Weights of a small image FSQ autoencoder.
Model: 5.35M parameters, encoder arch pvt, encoder norm layernorm, encoder patch size [2, 2], decoder norm batchnorm, decoder activation silu, decoder widths [48, 96, 192, 192].
Training: 12100 steps, batches of 128.
Data: trained on made-up road signs on poles, 122500 training examples, 12.6 epochs.
Rows from block 0 of the decoder of a small image FSQ autoencoder, named by matrix and row number. Rows with one number belong to one channel. Each number is 500 + 25 x the weight over its row's rms, rounded and kept within 0 to 999. All counts start at 0. Numbers have three digits each.
After each channel's rows are labels from the 100 images, of 14976, where the channel reaches its highest value: "strongest on" is what is common among them. Only what is clearly more common there than usual is listed. The data: made-up road signs on poles. In brackets: how many of the 100, against the usual share in percent.
# convs0: first 3x3 conv (decoder.mid.0.convs.0.weight, 192x192x3x3, each kernel summed), inputs 48-95
# convs1: second 3x3 conv (decoder.mid.0.convs.1.weight, 192x192x3x3, transposed, each kernel summed), outputs 48-95

convs0.12:504470461497491492499514528489517502505465490489455490509493525487494498494455478498492512507527532455506507474485470534451508489511497523513478
convs1.12:461553531506503513504494525511477481521509556502509532490470488540492482488492520498563494521464499500473479491499538507495459513521489493498505
strongest on: white face (37 vs 8.3)

convs0.187:507498511494533508501499521494473490486430430497500517496514483500504529452510495492455489480567468478488520491499537485527551489464513459519449
convs1.187:477511461496469511499477476478506503512485537518510506511483511519527541485533488476469470535463537499481516531536465486505445520519505496529484
strongest on: white face (25 vs 8.3)

convs0.89:506493489485517497476474534494516525527523507505511545504521525495492495479436470534513478490460438507540503493481513479500504492487439484522513
convs1.89:464464506508507510467517487471506450448529494480491497481471473512494465469496548503479498483527548475492506514466486496502540515446513525481521
strongest on: white rim (26 vs 8.2)

convs0.55:513458518520486469499502556477501497508537540505517473530493519460481516484514509497479477506492547513548492462524531516515520487519511493515477
convs1.55:515524514473468471519518471486510515484481526569489504475480520472507505487505519478503498468504472492501502526499486437509503490482531492520508
strongest on: black rim (29 vs 8.3)

convs0.178:487501496477474482478473504521442515547465528523507498499495495506522529492459494543523504472483475458474480494559497498475539472475469493482523
convs1.178:502510472515508540490512545525544476484530514473540483498495476496465454496503510467503491530501509546535514533494488512480466491528522481544506
strongest on: blue face (33 vs 8.4)

convs0.1:497468492523494482471455488534501517461491483507490506467472492511482519492471444537524503451496513487489530536489494471558498510476485455469546
convs1.1:466481495500519555515513571483465503465515512485538480496481466461530496474493536476498468511517530550571532514495525539466506487484527482508491
strongest on: blue face (61 vs 8.4); triangle sign (46 vs 20.1)

convs0.133:463479480486529475492501546492491499520507563473505500506506503495512522482542482517499468523509475474480540479552484507528539518518519485519518
convs1.133:515519526475488471525507539498496478497453519487525498512490483524502480494514477500507530495521523475501515480504508458496459513510524504471499
strongest on: black rim (26 vs 8.3)

convs0.72:498488510536506521490522522525513506527528522519499492508509524492537469495476506540486550485463473491501511493501481514517501501522513489511509
convs1.72:526510500494517497486489504533500474464512482490492466449490457492476498494478488437504480490523515496524517478510483505496518457477481510493481
strongest on: green rim (27 vs 8.8)

convs0.29:507485499475489493478521513474452477475478550500474518482500489486523488477432484481497520494483472484468454492472465488470506532480448488482517
convs1.29:504495493525521545481450544528553463474558496465492502508499502509506461535522511506481492502495492501474473503525499495510542498529499516484491
strongest on: pentagon sign (42 vs 20.3)

convs0.82:506460511450533506484526486483497479491485476522495516487461503518517518487533497527516472551496466481528507510474511518473476508504480498535506
convs1.82:520477495498484524471475533527477486492484518522476534516478497580536497524522496531492500539496494478503466506534540545508523489533465515505538
strongest on: blue face (28 vs 8.4)

convs0.75:499545507473547508515518522530434525476457495494554499518516514449491533468528505499508521515518513520518481471520507527519488491525526464513478
convs1.75:536522505515493447528468458516483491502491519494482513499475570537495514570546481508494535489527511475470483503489479485478474498504456541490500
strongest on: red rim (35 vs 8.4)

convs0.21:526482492508485474539499511512515474523505500511498476504461473484487458562487529492539455467483511485470517465484468473526473515493475506504475
convs1.21:505535568512557507497475508490505486493534485498486529478500437466508483507505459495471516495501420501558519481515504539494499522511489511445533
strongest on: black face (25 vs 8.7)

convs0.2:468493502466470485475492474478491433483459465448523500506513502481497483514474466452478517500513486500462529495485499503457536494482509509502481
convs1.2:441518482444509513537506485479504459532514470494490483523461527509521507461496537486462488495484470484501529482497495539498470518513474511499467
strongest on: square sign (43 vs 20.4); blue rim (25 vs 8.2)

convs0.87:535520516474508453493496492553461495485484494466557498484505495484492491496466503492513499539485510504489524487484481454494481494466511500480504
convs1.87:473507503452513514544488496504509478466521497469504480541497514478535535498498523499433534497491484481454482505510531512475485532494435517504449
strongest on: white rim (29 vs 8.2)

convs0.38:509502511500520493566519513497532523481507498516543532538495508535494497497477495519489482506472495495509487470497522496520505497491513476470497
convs1.38:495537491497510514479473476520492537503513517493501493483492516538473511491532499526482510466508518486484505522523510514531448502533471512496502
strongest on: yellow rim (32 vs 8.4); orange rim (25 vs 7.8)

convs0.73:483527500488502502529514495487519495478528521511503503523503499490508483476504511501493519493496468516518528475526493530539474525507490448521477
convs1.73:486501509462509498534445497510461481498479479480495499478518496516521519459464470517461506497511529486494507529456521525472495498525469540462506
strongest on: black rim (26 vs 8.3)

convs0.17:499524526475500502506493474500487459506454489492504481489518456516518531501501514479473501488505536486501528516481521498499462514513505487489478
convs1.17:496484479478513465482512504501529545519513516532498486495515540481491468505468498545491485505518447506503463501541507474512519505529466489461480
strongest on: red rim (51 vs 8.4); orange rim (25 vs 7.8); teal face (25 vs 8.2)

convs0.119:501494491458514476518497492501469492486482493474506496484522493460500481516478545484479519491515557511492497443502519542457555493505566478509476
convs1.119:481506525494513463512522503472542502485512515478517541485513511516522475522489480488517511478551480509488508490476497442498478507508458524490473
strongest on: yellow rim (25 vs 8.4)

convs0.51:511542457533526521502485455487527491477487515507538504495476497509511482505531511486504474529492439518545496474422503451502525496480493521458503
convs1.51:516477468493514484505458468496472505476529505486459510500475534502513542482502487516478474517501541506465485496479493505505514503461512486480453
strongest on: yellow face (37 vs 8.4)

convs0.132:480478492476549532491514451552499481523511487559519485491493491517505479493510483477494486519497513490506504526521500482477464472523516516517511
convs1.132:498524558490494500536519489476524475473487440493525505526566496481467503505523522499501530479482484513502490483495516458554473548480450488505480
strongest on: black face (33 vs 8.7)

convs0.165:489498502498505466500469509506495522498487519458505503499515469530482477536518534483492496522461537530536498478485473484486497509476460556455486
convs1.165:551505483485519496476506493462505476509511511471501507488474514498508496503514498512492524537503496507500509484561454538534493484536477425463521
strongest on: green face (45 vs 7.8)

convs0.86:500457481484480483467497494514508527508475507491515509494461546459509519497521495483525517506467534507448464460518474497503483481489478510495464
convs1.86:514548492509488488528520541511507467502556514479515468541522525521525522526487502472494517516522493490523522523502530512481475479531549474512505
strongest on: triangle sign (43 vs 20.1); black face (26 vs 8.7)

convs0.153:510505541500491491503494522470495478471483490454472531501507495475473506470521528471472502537490471491519504520474480487449478505470497467489479
convs1.153:485515491477482464493474475533493471513504541505463510502458511509531548444465477493490487480535489459475512509515452531472519532511507543513541
strongest on: teal rim (25 vs 8.2)

convs0.70:487523492518499530523509514520487462494489528522517508471498474546518545530499497537524576510552496525476489499496516479528516475519560476546530
convs1.70:502508504473459466507488513511531562527464455528561483465520511544474481465499465486508510493533479474534507540501476462501513482517448460500501
strongest on: black face (32 vs 8.7)

convs0.101:480519462455460499500503502558495445480473491518573505497506484491458456491531515467475519516470457498515459488484485480447475498511495497516524
convs1.101:550466475494483483489499467458474478534528502477505497484508508497539517525486525485474512492504513477483552511486477526513499530499510459480486
strongest on: green face (28 vs 7.8)

convs0.183:489521504477516515510506500542503540523508503519514488508523495523487516513469456462521515510510514498530507460487529481490511511500523501506498
convs1.183:535471459524514485493459508526500463491545496502513510473475546505491469537486502521519513520505500498491493506519492498476466486482472484444499
strongest on: yellow face (26 vs 8.4)

convs0.130:501501480477484480482505567487498497535506521506488504524476502479500503505559505496540506485512513500503537480488513499522514471459509532505479
convs1.130:506502504474535517504458455529505496504487482474497516497498487496525486497467490487528438540454491485514490477505535535445494508494532482488519
strongest on: black rim (25 vs 8.3)

convs0.4:525512471515495512494489468543507495517499480516512501510498498503463499514478459530514534485488450466486530491479523458493470526484490517519537
convs1.4:491493500506517526495527517475488530504521516485477492503535466451485484512508529503492494490482509508494490484504491510488495472522519456524520
strongest on: black rim (27 vs 8.3); blue face (26 vs 8.4)

convs0.152:460452537537503500527478512491473469507539470510519483494530473529504514499504486472481462481470527497469501518480514527538484520451461444467513
convs1.152:508505509488476502484503519519490530478510523501518500483500509484532487473463442484502491479507518520540536490498521495467512466507498540522462
strongest on: white rim (25 vs 8.2)

convs0.91:479481502496502505482461485452463480526483500504503478458489515492495492509476473489470464483464501478499473479488495489505474510491473488498504
convs1.91:487478504484475498515489492478515533453559528504466517491487505504516497524523525526455506513457495521515455481536538517516528478522520484505482
strongest on: triangle sign (52 vs 20.1); yellow rim (25 vs 8.4)

convs0.163:498524506514474542514505515580500495491549492539492522525522484508542473518485513505536523546493451513533496492520496494506492512543523481467540
convs1.163:508484485465517503492523533464475533516497467503532488458529527505486511504465504507539532521550484530535540495514522529497505532515480464490495
strongest on: green face (31 vs 7.8); red rim (30 vs 8.4)

convs0.58:495537493534467522502518484434474469541508510472497458489517527547477527519546523495516492487504445520587533493496507489526493466486453456506503
convs1.58:514443504505543519457444456539478500523487510507502512510506505512499510465525515526510464486522523498455476517498487510494515527494475530477539
strongest on: white face (27 vs 8.3)

convs0.148:483487518465510485488499515516490493488516473481483483489514488629493505590504478494494511459521538513495509581515522494500513490507524513457476
convs1.148:475525498528505464479511445521505560548510531524518497538514508547502507507524479523472483494484501547528543496443539447471489509498528550530528
strongest on: teal face (26 vs 8.2)

convs0.31:478491508448459497468488447475470497548478537464495517494497479473517545462506478482498485479447518502511503497509471499499501490484489467494510
convs1.31:492482527485486517523534533513542461485502504510528470503526510501501444506486510522483503543486484505466472511517473446515521524467542505484492
strongest on: blue rim (27 vs 8.2)

convs0.80:481484493433495515519491533499483525479489537508475506481485473532516470452499518494514528477479461493519491492502489485498518510474508454546493
convs1.80:505501490532511466476484473488525469496540527485544482496463494577481489517522497445520509482511492500483495508524488512464491469470520514500544
strongest on: square sign (43 vs 20.4)

convs0.116:487526479541498516485511531494516449486470495481529490511499509471527520522480509468477468499468537496489504449489539479472485519511456524443491
convs1.116:513463470506468513499482501483459493471566513461466502485465537529515495536511494472518494573474481502472494484507500535527491486492518503512465
strongest on: green rim (25 vs 8.8)

convs0.39:486519495556482474538510492472508512493527522439515488475508511536545518498494547520512514474516502502554502477554488524477500518487465487480504
convs1.39:504443474500524521494479480481510532515452500522527504497493519484491441542518472547494516542505478512487489503531488480496494458519487521520528
strongest on: white face (35 vs 8.3)

convs0.98:493519515513479514531489496506517460503529523499505523517507505525504503465482486468493512548463518514463488479451563587495500483527542474467461
convs1.98:510490493496487516511465513508472542545491519523468473472534525493480473513463466503536506517515464526460473481485504491515424480512461493446502
strongest on: green face (26 vs 7.8)

convs0.172:536510545504536513489475498552476546503544543513495503464491504499476499485527525512504529540527511528518491539473464472528508518501503508487550
convs1.172:466528497474531534509490508506522515506535530467482489500475508495517534494558511489524510499472485500535479493524518537474491498476506473522484
strongest on: blue rim (29 vs 8.2)

convs0.27:493507512473468490491523487453491409462499489497529464454493467478459460526488510486505462519467492480514483449470493472499455508487518497516480
convs1.27:519473502462497491454470483446495532482518486516491508533500510480519504502517530479457533486527488444489478503512471499512515524492495485490486
strongest on: red rim (34 vs 8.4); orange rim (26 vs 7.8)

convs0.56:525508496482518485488510523532483459504528478501503485534552512502538533515532576519533471521506524495507523541541526476470500499537500528486517
convs1.56:440545519515527483490487540479524514587488475509491513451492495483444473495483483487475501475453474519538542491496475491519516542514458492556520
strongest on: pentagon sign (41 vs 20.3); black rim (25 vs 8.3)

convs0.99:548552505555483493523478475494512501498488480484526473472496483509502517501545546562528556494473507524550510523513460503485484516493495480478458
convs1.99:490490502503532514512508520507486499545500499489503491503503543498530478519466507485516508497518487447506486508446519460468557491483502498476554
strongest on: white face (29 vs 8.3)

convs0.84:539476473497508486531499488502533502522500520544537507532504503550523491506458477530470483514468453515512510497513526460485504459502475484470514
convs1.84:471501527485505492481568498505489521493528502469508484481517525499481494489485515492511500474532561482536512510462498488488543516522481486480477
strongest on: teal rim (25 vs 8.2)

convs0.28:501506512474510482522495508509555474479529536508531508521516530517494525488519462522523537532491498540520488516544521538503507507513540480528501
convs1.28:480532504443519513512515479516511553512455432521502474502502476498489501482459433500476493531476486497493495507471502517514493518495458512522540
strongest on: black face (46 vs 8.7)

convs0.173:499489510471467495489459473497460486449474482520493483525494488492491512526497522504499452469528544506499445484510532495552504486477484518456504
convs1.173:495487489532514494507507493507524538508508526490493493469466545533500510533510497511482542502464497476479502525550500508480493493519464491513464
strongest on: red rim (39 vs 8.4)

convs0.145:452450484490503520531470477543528514514503439473505515498491510497480480460480449522502476489481486479497511488500487518510447492477466497516470
convs1.145:469480486487493478482460550503476456472501507530518505509497488486484500478517534486481493495538522483508524452456540517491512496472540509519489
strongest on: white face (47 vs 8.3)

convs0.108:461481491517527521477502462498498548502522491501503505443507494510489500504426435504526525485444476478538466544517498508531493510507489476521532
convs1.108:527508496479477500507491535501498516513485524511518531535466546454545527512502500463519529484499490521450519535538540485500498462445534492493509
strongest on: white face (28 vs 8.3)

convs0.124:466468527481499489507490523495454509496504486500485496528539512566501511594510458475506469498505521497524464564495490489533524484495513474473482
convs1.124:486486566488474542476516530508488528508482493495461514517515517513462501500479500473516511558542526526475509473499529507529513480526500486506466
strongest on: red face (27 vs 8.6)

convs0.126:489505484473491495470479518506528518472487503510529517559484514537515480524519507551471471477443453491504469506485502484482512501518469519481518
convs1.126:492483493471500491476542524480494493476529494484474453489500453465485522442510511478509531486469507508532531476511449525522527518533510423486488
strongest on: teal face (28 vs 8.2)

convs0.93:480470516465480530521464478494515493457524482464513515508510487467521523508404456493477478483495487476473482524480528486478476504496483497497493
convs1.93:507482486482471483469515515496524462461485470501469500475501472415497497477440486525468485496513507476474522504483524510557520543490523500533457
strongest on: white face (37 vs 8.3)

convs0.136:482459469465491470511440490483500539461517510507508481498514452522514492489482481470458444469457522468497441455496493510485479507489486503499537
convs1.136:529513431494499480499481498487532436475514530496512504511548492474530492561481510495496487498540459545474542522530514521505516474511516515502461
strongest on: green face (27 vs 7.8); orange rim (27 vs 7.8)

convs0.13:513512481448516521539488517533479517575522479490615533478500499525508521482462498476492548507500463524559494504494515467496449496487495477489502
convs1.13:506533494476550529464473448498496499520525553514521497490550498501560489519483516535484514508521513523515489481532485475502510498534466525496501
strongest on: yellow face (25 vs 8.4)

convs0.90:485497509489440530534532504487509523473517514492522493497489468492475491467506484505524497530461495482487498511485483502451487495524509537521471
convs1.90:549472503520518480531479450498488469479503472527514511525534520492519485547500506499526533495486547513462469467523468492479515514519472459445507
strongest on: yellow rim (28 vs 8.4)